From a checkpoint of a small class-conditioned image flow-matching model.
Model: 5M parameters, widths [96, 96, 192].
Training: soap at rate 0.0014, 2900 steps, batches of 64.
Data: trained on scattered letters and digits in many colours, 195000 training examples, 1.0 epochs.
Rows from block 4 of a small class-conditioned image flow-matching model, named by matrix and row number. Rows with one number belong to one channel. Each number is 50 + 10 x the weight over its row's rms, rounded and kept within 0 to 99. All counts start at 0.
After each channel's rows are labels from the 100 images, of 14976 (inputs lightly noised), where the channel reaches its highest value: "top examples" is what is common among them. Only what is clearly more common there than usual is listed. The data: scattered letters and digits in many colours. In brackets: how many of the 100.
# convs0: first 3x3 conv (model.enc.1.1.convs.0.weight, 96x96x3x3, each kernel summed), inputs 0-95
# convs1: second 3x3 conv (model.enc.1.1.convs.1.weight, 96x96x3x3, transposed, each kernel summed), outputs 0-95

convs0.65:61 71 39 47 59 59 43 43 48 37 47 47 40 53 46 58 43 48 62 62 56 56 31 51 45 34 42 66 47 60 45 57 24 40 56 40 59 60 54 48 33 67 46 53 67 58 62 47 41 39 36 36 46 47 57 41 57 38 78 43 34 48 43 51 55 50 48 40 38 45 37 56 54 38 55 57 46 40 51 48 66 53 37 54 38 64 35 50 46 48 68 53 45 53 60 52
convs1.65:56 37 65 33 51 59 72 64 53 41 60 62 56 70 49 57 53 64 60 49 55 54 48 63 59 52 45 28 43 40 42 43 52 55 46 50 37 49 44 42 38 36 29 52 39 51 29 46 52 63 58 55 54 49 50 48 36 47 58 45 42 51 55 41 54 40 42 46 44 53 49 37 43 59 59 47 43 50 54 54 42 63 58 52 47 32 44 40 45 42 11 58 66 40 55 50
top examples: black (47); count: six (46)

convs0.15:44 27 68 47 37 42 27 68 51 49 57 60 53 51 52 38 61 57 68 42 41 57 37 42 63 46 51 61 45 50 33 53 32 49 58 46 50 61 69 58 54 54 56 64 38 70 39 51 69 39 49 43 45 53 46 46 47 51 38 36 60 56 62 58 51 44 43 50 47 52 54 53 44 50 66 43 51 48 50 55 39 64 56 41 49 69 53 45 46 40 55 69 24 52 44 52
convs1.15:46 72 39 60 57 60 36 30 52 62 47 47 33 33 44 45 38 41 36 52 32 27 54 30 32 60 54 73 54 45 51 55 42 54 49 59 49 45 65 65 52 50 62 51 55 48 62 57 51 54 38 49 45 40 49 53 59 60 51 57 52 48 45 58 50 57 54 48 55 53 49 68 65 34 40 54 61 53 54 34 58 37 39 52 52 47 49 65 54 48 67 41 38 62 37 42
top examples: black (61); blue (51); purple (43); the character Z (30)

convs0.25:42 36 44 41 38 56 44 84 47 52 61 65 69 43 48 38 67 51 64 42 47 44 58 58 45 56 52 52 42 54 57 54 46 47 65 54 41 62 40 62 75 58 53 47 41 46 50 49 62 37 67 46 48 45 46 53 45 47 52 48 53 37 68 52 37 44 48 47 48 56 72 41 38 52 80 49 43 48 40 42 61 46 52 52 37 52 61 44 68 48 55 42 63 56 55 53
convs1.25:44 54 30 59 49 40 26 37 35 48 50 36 41 39 52 40 43 34 57 52 35 46 56 22 46 33 50 61 51 67 53 56 45 39 48 50 56 61 57 56 53 53 81 52 59 54 47 66 52 42 52 37 41 46 43 44 45 57 56 66 61 48 45 39 30 56 49 59 43 45 61 53 50 55 40 50 50 51 38 64 50 31 47 52 51 50 56 55 53 60 63 50 30 57 54 43
top examples: black (53); count: six (39)

convs0.72:51 46 38 50 37 57 59 56 54 56 53 46 63 50 47 50 47 67 54 52 60 69 53 73 41 53 49 46 44 51 55 47 51 54 33 64 64 63 27 45 78 44 38 42 34 59 56 56 56 57 56 61 42 36 47 48 35 45 45 52 61 46 43 47 46 54 37 58 46 52 70 30 45 52 61 51 49 50 38 74 58 53 58 42 59 49 60 35 44 52 34 54 66 41 54 64
convs1.72:44 63 56 68 61 37 56 39 45 43 52 25 40 63 53 61 51 45 33 37 70 69 45 53 47 46 50 65 56 61 54 37 33 53 49 31 62 56 44 47 47 48 41 51 47 52 53 64 24 54 48 41 54 57 47 38 41 47 62 29 45 42 61 32 52 58 56 40 38 51 37 47 37 62 33 54 49 49 47 70 42 49 45 50 46 43 45 42 47 52 54 46 40 45 65 46
top examples: count: one (65)

convs0.58:40 44 48 46 23 57 51 78 43 39 57 54 55 31 47 42 67 43 72 44 58 54 62 32 38 54 48 39 43 60 58 51 31 45 48 56 58 61 51 60 54 59 57 37 53 44 49 44 70 42 65 49 46 37 51 51 45 39 44 46 53 43 56 48 36 46 46 42 49 44 75 42 50 46 68 52 45 54 41 51 63 44 63 52 30 46 57 43 65 49 64 44 42 49 63 45
convs1.58:60 53 47 52 65 53 41 47 49 47 49 54 47 62 49 55 51 52 52 53 47 37 43 45 39 70 47 52 63 38 40 42 52 61 56 43 47 41 47 41 51 54 46 43 43 42 62 37 35 65 42 68 70 51 63 37 54 50 56 45 48 71 60 49 67 57 54 41 54 62 14 60 50 26 53 58 53 54 59 37 48 44 37 38 73 39 52 47 53 49 36 49 41 54 45 33
top examples: black (48); count: two (41)

convs0.29:35 47 47 42 31 54 54 72 48 42 63 57 60 43 51 34 67 46 68 40 55 50 52 51 42 55 50 41 44 58 59 50 46 57 63 55 47 60 50 63 77 58 51 44 47 51 37 41 66 39 59 53 51 41 45 53 50 41 47 46 51 41 65 47 40 49 49 49 52 55 78 42 47 49 79 54 39 42 40 48 61 47 52 58 34 65 69 38 70 47 52 42 60 51 59 56
convs1.29:70 62 49 64 60 47 34 30 68 65 56 36 48 60 63 69 56 48 58 55 62 53 55 60 45 44 43 78 60 63 52 45 41 39 60 54 50 51 51 41 51 60 64 45 49 48 52 59 36 67 48 61 59 44 49 49 58 46 52 52 56 60 43 39 51 66 64 64 41 46 48 58 45 56 33 55 54 52 51 52 72 53 38 58 48 53 42 59 34 58 64 54 36 56 36 44
top examples: black (77); brown (60); purple (49); count: six (47)

convs0.73:46 60 44 48 49 50 60 56 59 49 51 79 48 57 59 52 48 66 43 43 64 71 49 99 47 49 36 50 53 56 46 58 50 59 50 47 64 47 45 46 50 69 46 60 37 57 52 53 45 44 47 52 43 54 46 50 55 44 85 52 44 52 42 45 52 53 53 45 40 54 48 47 44 50 47 56 41 53 57 50 62 66 49 49 51 59 41 45 29 55 58 44 59 55 61 59
convs1.73:45 40 50 43 44 43 71 42 39 28 58 45 40 61 45 52 40 46 44 51 53 48 44 41 55 42 50 34 45 51 52 36 45 43 44 47 45 57 49 39 38 36 33 67 50 48 39 49 47 41 46 46 42 51 56 67 32 42 65 44 38 40 56 37 44 39 50 55 36 36 57 40 43 58 63 42 44 46 54 60 37 58 46 45 39 35 39 36 35 35 26 37 70 39 53 40
top examples: count: one (58)